config.yaml
dataset: "made-up ball-and-stick molecule models"
train_examples: 48750
crop_scale_min: 1
horizontal_flip: true
encoder_arch: "convmixer"
decoder_head_dim: 32
decoder_fused_qkv: true
decoder_dropout: 0.05
decoder_tie_embeddings: false
epochs: 5.7
weight_decay: 0.4
Rows from block 6 of the image encoder of a small image captioner, named by matrix and row number. Each number is 500 + 50 x the weight over its row's rms, rounded and kept within 0 to 999. All counts start at 0. Numbers have three digits each.
After each channel's rows are labels from the 100 images, of 14976, where the channel reaches its highest value: "strongest on" is what is common among them; "peak at" is the part of the image that holds the peak. Only what is clearly more common there than usual is listed. The data: made-up ball-and-stick molecule models.
# pw: pointwise conv (encoder.blocks.6.pw.weight, 320x320x1x1, standardized in use), inputs 256-319

pw.114:609492410554464543447439463514424524531424525470531518500504547502481443577474454417507471465601590429519523619469494462551435535382449523521508521592389429546537472488540564460491473539568500
strongest on: green ball; small balls on sticks
peak at: centre

pw.250:558646564413457531523533433449536511410434468464455572480460524432487523528469542528564463503564497466492575587450535495459487467513529546534496493469554531491514500537500446509501494428475519
strongest on: balls: three
peak at: centre

pw.194:472498423509458499489437485468466577507478561504503517453452581442519544573461440553426489466504544496473506544471455507418403456421468619423496446452481489460443497521534414513460480404513437
strongest on: yellow ball; small balls on sticks
peak at: centre

pw.24:460401453509549400470477360533533557444483442538535501380478427569540643463591445548516491497535559495496493478528489394549478528468546465492541501429472555563435499501500497504506488493471591
strongest on: small balls on sticks; purple ball
peak at: centre

pw.213:461517593443443539453516552502432620451524560481540556529435559477489430529462468487495454511495563510564466569601472454448456484500526358517545540454526501504561527544545487460441432615523473
strongest on: yellow ball; small balls on sticks
peak at: centre

pw.99:543555458508532587506592403478483441495584471495585545517395474482444621480531537463560493548568505526479443511454416395443449472499565532530531472569559501497460456567510456450492549553446502
strongest on: balls: three
peak at: centre

pw.313:444574464549479567436475494514559482538479437452573545354548576486538539528522454540414405555562538497519587515544557477405499534553508549523484463565488456509471458476476586482505557582516440
strongest on: red ball; small balls on sticks
peak at: centre

pw.228:473460425550563543549473483519559438578406491516555537429559488500469458438597539522492532488544526526523461487442514512594516514526488619503537487573510549484431515469445443562461559440464537
strongest on: purple ball; small balls on sticks
peak at: centre

pw.19:423487483510462567607532427421475530438545620531491417494491479491466564527599603440522467498576538564445494556498470476558545518454501488514532470466412435514522466494528502475392436545524491
strongest on: balls: three
peak at: centre

pw.119:574455438525486440516468490428487519521536590461464516500449525446474445587499457429497423478558529474480522550489455444506429571483452468442552486634414415454568499416475561436457419465564479
strongest on: green ball; small balls on sticks
peak at: centre

pw.150:509505538457483545475566509442478442425499516438457580576482617514492492576560483495511489457555503575468527565479506446481449479462480434502516478466513447474527519497550512529489479492482610
strongest on: yellow ball; small balls on sticks
peak at: centre

pw.276:467464524493517513533550441514552510495574523492540503538418404527521480342546536518561579477541483469459484511506504527533576461476591428499548441540483568462490475461548467514550500467421506
strongest on: purple ball; small balls on sticks
peak at: centre

pw.39:458406552448442522524540462540506508548559526482515510521369449539545480452491605456500530488502440564482441547492527532511486469481609489515567455496544601463559487475552487549518524469515477
strongest on: balls: four; balls: five
peak at: middle right; centre

pw.210:474526558422466622569494447566425579498543560473528512515442429493455409514413559485470485473549519540468537485489465464546511511530554438500528466548421444497562416521561558475466410603483500
strongest on: balls: three
peak at: centre; middle left

pw.302:519487475476624469500460429445591494447470487551511524437471476498419486483609451542477461508488531435464422505530481440562414522478526479444520471497461538543492539485476471540509451456474599
strongest on: purple ball; small balls on sticks
peak at: centre

pw.82:425444472494482576580595445513526407489583547635501437461432446512501498478510575523594471490552483567511436500464438484511440463502546572479483471491550537458531412453619448475448505493492478
strongest on: balls: four; balls: three; balls: five
peak at: centre; middle right

pw.94:421485573478509557471516575559508419379539417608554450535541452546507511437479516457556515519498476561476505511488467563551465513509500522392477512400451568568545520455504535454583427478495565
strongest on: purple ball; small balls on sticks
peak at: centre

pw.100:529531430440559395540485424489497449573378373548547579419477445487502452527412527570490436420563480484549495409499556473459559562472490505460549532494479439442490465499468476473526501497533573
strongest on: blue ball; small balls on sticks
peak at: centre

pw.122:553410468487477496491455521468493652523479576493583582403435579494468460582482430481477458474509559483472426545467479466472428456403461504401558463470484534447528460463497462447510492462478449
strongest on: yellow ball; small balls on sticks
peak at: centre

pw.301:493446494415479503478458520469478618512463555477499516442412597441472410581475455415486445520494522482471455530583501458461478427468478399445531469444491493485516507461532453478500533523505464
strongest on: yellow ball; small balls on sticks
peak at: centre

pw.312:529587493529462488511420484516526481472467502462535504522526504411470475475499537535472490552437511446403549456470412489450606541502512554572523475477488476513494571476500542504570581494564500
strongest on: orange ball; small balls on sticks; balls: six
peak at: centre

pw.190:496495493459557451531445372455586488527462452513482514523490465443527568465570490495507451536555535453491434356547545436590437501483559435496550428507493541499480508449557432463560347501501574
strongest on: purple ball; small balls on sticks
peak at: centre

pw.206:437454535502520482529519440462569451401564467560505524509432453508538525547565457447554413491485477484538511525516587457559454457523451424549551477501467649601481585502403417548553407563458523
strongest on: purple ball; small balls on sticks
peak at: centre

pw.33:477416442333504550533578499545459547524574538467450480565525457511471476663504481547547533475505543481503513502497540435495541373524566428524558545508491514452520454486521463504454479543459499
strongest on: balls: three
peak at: middle left; centre

pw.65:512379466476491500566630426503532505430590524528503467491454426467528475509588654519593506475563468646507435568479515482508552527430479568472535483429510526479486487520588465491447519488493499
strongest on: space-filling; balls: four; balls: three
peak at: middle right

pw.120:506482599525540451491463460437550504538583516531554489477391493580496468481615531517543454505492460509511453451529487415559482465494517405516466493504475639587452591532529482498517464501441569
strongest on: purple ball; small balls on sticks
peak at: centre

pw.106:491484510441479551519595487520553479399502495473461481559550551461443495481507542548542450473509444465543487549442452549489515465415541622492543480466557502486406426504532418488444575596462520
strongest on: orange ball; small balls on sticks; balls: six
peak at: centre

pw.282:474464499479528475503380578506498499434462475534532549493469555450484519524548411571495408467563419436453477542485497497541509474510467566567488459462494528552499558557426416500491589518463589
strongest on: purple ball; small balls on sticks
peak at: centre

pw.227:557473639425523415551476439538418505494588450522470524449431497510490500471564501500512527509481404545475457500486491495485553495549518561570533466499591510488606472506524431524461488552467477
strongest on: balls: six
peak at: bottom left

pw.38:534514521473485561508547472464493460489544448525527521623476468477515551576641592550584410518614463573543539526452424539544457444442537562477547467456585530563576530493561501562463508598504524
strongest on: balls: three
peak at: centre

pw.111:487549467572485493518522453482450496544480492458452476457494496469518422474474467440551471475506523516486551521430536458521474650520444468536463593685444376540461493482458547450524503416598506
strongest on: green ball; small balls on sticks
peak at: centre

pw.241:522562417469492485494437481507530573517403479428543564529488456474489545542444375546471492476469542447397453493423486473398518399460449468460482489387507466461550556485377468503547461451538483
strongest on: yellow ball; small balls on sticks
peak at: centre

pw.37:465496566533503540515519458462559484515491504549488539604534416503528526544589669519506458515555394537484469520533469466596578450431544416489490490474526588501527522492568509593524423571503502
strongest on: purple ball; small balls on sticks
peak at: centre

pw.294:468433565436449555533523472508530624503494580520591503396420546428563557633502490623499526472482627493495513582487531433486489459525500495542456515388466552497512496537588497516520500485517486
strongest on: yellow ball; small balls on sticks
peak at: centre

pw.239:454466541454439511579590478462516485503581571583490474442449493489462497496591635439652542490585459576506494581499440509506495424476553542439485489533550474456510474476601459487514460530508420
strongest on: space-filling; balls: four; balls: three; balls: five
peak at: middle right

pw.224:527423631484467453534542388454492538423605485508465449494435436485497495465547632509567588533504530512455508521457490486532536539482576502481530501439578474519535437520544482446514441467512505
strongest on: balls: three; balls: four
peak at: middle right

pw.238:432507513523610478512465416452614531513489440574509541470474447488480467516602511423465489529521462427497468497524536464615432492488538450474498488500489657534504566475474417589545489490374514
strongest on: purple ball; small balls on sticks
peak at: centre

pw.138:565424505451479499506469509494480640491530575517549594460446594528498506623457449482479483508530558523458424556521486415440498414454526433490552447497462544468547502494503465479437419510503515
strongest on: yellow ball; small balls on sticks
peak at: centre

pw.299:446445529474499407519497430521520454512400491488537547430474499527428534503512455441472454573547508491493517509434584420597520472469514496511554524465590586498502526529500487546445538477463488
strongest on: purple ball; small balls on sticks
peak at: centre

pw.121:536543473479480549495546326436501506486466495503539474559600480443463623532514615482504466523527461506453447528471493547545481512487544528475514493389529557474465509484499428467523492510458487
strongest on: blue ball; small balls on sticks; balls: four; balls: three
peak at: centre

pw.1:548509515476541583472465385543463469549379493485490459504565477532470567491505592535509517452560476576466506486445530515499513477440505474471539391468507475513542571484425482482539474641481497
strongest on: blue ball; small balls on sticks; balls: three; balls: four
peak at: centre

pw.76:479466450512531564577591494502543594526534513610561552403502421523499533527527454545449494545548496496462569527476518547552496501474501472503533541490498573498576516570522553541457552465404511
strongest on: purple ball; small balls on sticks
peak at: centre

pw.34:490519538519499475548503361518407499502487517487513536442519377522518485349499490484508480584518460562470429508484549468386431441506555478537435509446544487470461481547499496562554578565607551
strongest on: small balls on sticks
peak at: centre

pw.90:441482487534569476501506486583461556538519542372583541449512503424514404455454514501407453446537470466514525584495422472486467467549589544577540413496550491463562552608560518445484455482465482
strongest on: balls: four; balls: three
peak at: centre

pw.128:524572542510481536490487575575509450517457435504539494389638549429525496509505497465505555538539542498564644526598503538522453514579450422471459517432489462467579500506476472464504438553455485
strongest on: red ball; small balls on sticks
peak at: centre

pw.267:525443418521462449485499466450453497537473520441468513494480534416472420514473454458514449452519569496505489536463478439544497617439472423498492478586445406486511485513573572453517442464592561
strongest on: green ball; small balls on sticks
peak at: centre

pw.269:532488530516455501513506472611440521537467475555532480473561544511415454377484438571475480526445537509530421502523528465478508553514501521490468503507459393538456578547489525463505421502514592
strongest on: small balls on sticks; green ball
peak at: centre

pw.197:442530521544436497496472467522455470528420442418531492396491542498515499473432480535497528512550522487518452581476530547428603527523445703498477438604534435484522424446477460475524657554411441
strongest on: orange ball; small balls on sticks
peak at: centre

pw.180:538385477443514489479423537472427645520474587487552577485418598512462447647476456512488487518553610476490416595552501475421439454459513449455543474448479537441559478499503452505472480449472502
strongest on: yellow ball; small balls on sticks
peak at: centre

pw.17:521554522526494457478501503509511480422360433380538495485578522477515501496452452483511476488477453458441553556479487533520549511533496568504472487525501427578422538513386476488513616553425362
strongest on: orange ball; small balls on sticks
peak at: centre

pw.108:509459466488522514429479569446538507476427520489472520590489511515508534499525482419417438519460549507529471500509471455516545355467529417470550434463426603512466513515465506531508457500504568
strongest on: small balls on sticks; purple ball
peak at: centre

pw.275:468435489492487487571588532490500487457615560557502444551375444497487488408598628522596467505578464526497484462526439476469441513504573495439517514563613478448461419492621492484534498541493473
strongest on: space-filling; balls: four; balls: three; balls: five
peak at: middle right

pw.293:517512475506596462531481511410486473491505476480526513360481535524531578417539539578494429459494630529420491433434511447506419479513425454492482457511543506488519411534466425479538441501524606
strongest on: blue ball; small balls on sticks
peak at: centre

pw.286:480399452516489488472473465416450530575432513463565526453444573561453477536405451495467506560481610500428436556424445497442482502508467471493489477523501510358570510434531449481565541531476497
strongest on: yellow ball; small balls on sticks
peak at: centre

pw.23:429431428485534488477476411466515530527473444499523504467477464566483666423497449558541471474521574434494552423510564443451455546493526450541498487566501538467490509543478474536547479509530648
strongest on: blue ball; small balls on sticks
peak at: centre

pw.173:408505533528527526499520425511614465446529435563468550469532413490486480510568522481478455550535477501462425463507464418611473473472512458515540470461393590553490511453451472525510416518410509
strongest on: purple ball; small balls on sticks
peak at: centre

pw.123:514402562518518550539583609507515497449569535467540502438391489514510533494480572564631460508478548529544512534368539546518408494482500494515526493429524445484462492482524485510512479525487543
strongest on: blue ball; small balls on sticks
peak at: centre

pw.9:484491446529492563617574462429453496475478548567563461449450470443506535651545555455538523509626483601515500469540418521582450474455597538506542505445477474472500491530521477522464433537554537
strongest on: balls: three; balls: four
peak at: centre

pw.207:438511575523433563551566514463477424503533501464450438568532511495478477573534514498561477512538444599522498550473457443500494551517546469540564483523587519420460500479511487500453423508470475
strongest on: balls: three
peak at: centre

pw.220:486535562507534505514663437482411501537485519401511511481481489506475468565553570481549472505586504591487497536453485462488447418519577493514511484465548473522506481534510448448478473491473479
strongest on: balls: three
peak at: centre

pw.32:446485551475479529570569461478530546541516548517477508397496501424533591388574574504551540506623479576433520466530496437425454423502546493490588470467559464529502546562598442517443438419393500
strongest on: balls: three; balls: four
peak at: centre

pw.259:543393491408531448472480559441479539468414566497526534426430548451534390563539486453431487542532561456486475547492517442573459544461475410471482521531475461467517516492518508528500509488557537
strongest on: yellow ball; small balls on sticks
peak at: centre

pw.179:516464630462489549555570521498491484441635563509464460531353463473474501486559690458626570535576488580519494512528480506515530489517556555457532447525576497484513477449580489510463435525469511
strongest on: balls: three; balls: four
peak at: centre

pw.209:434483508499482515512551446511395560545466553408454442503515446509464565507489591433564422494628411544466502526537472500421562424486558502537606524504514467570546465497481438491450571531523582
strongest on: balls: three
peak at: centre

pw.49:447460501496497531636602452508491445487516524577489423469430407451493479547571500471605504501558493565481517563457451492514527496423548546503500504492569504460512453495553481475400452518501513
strongest on: space-filling; balls: four; balls: three
peak at: middle right

pw.53:426543584446494487496462582484540441488438489475512512475563502496542571609466475480517585534502470488520537495526512522450461472583526402537506470415469514576522569439492439566488436545476500
strongest on: red ball; small balls on sticks
peak at: centre

pw.242:472544547499514489450438515506462503510482521466500492492489437436494662409458476489557494512469595468495488405557456459538581542510489472439512506415569474496484473480551449480548475411509595
strongest on: blue ball; small balls on sticks
peak at: centre

pw.127:469539432489552503521568403503546444494417505585551561409500545495534469445534461498503519478497519449480467507482507494532410522438515615499483461534467543474396514545430536500468537412461494
strongest on: purple ball; small balls on sticks
peak at: centre

pw.5:580507478540509512464451529475479552512447552438474595367494591458427423530441394511486442420511564467467521488446495529396473483525477588453562512509436495476543449474497484464496617551473448
strongest on: yellow ball; small balls on sticks
peak at: centre

pw.35:505551478480496533505486793508514536494481519484505489418567500482535487562451433507472487510458550466631597497570509559474455506585473425500438472512456504450528492572468504500499548595442478
strongest on: red ball; small balls on sticks; balls: five
peak at: centre

pw.137:556454469465506496509455502497492620542476626505578609462470595499506474597474448478502482489555573474431448567507488392487441432435484485479541447487482507498543494442525443425486465462493486
strongest on: yellow ball; small balls on sticks
peak at: centre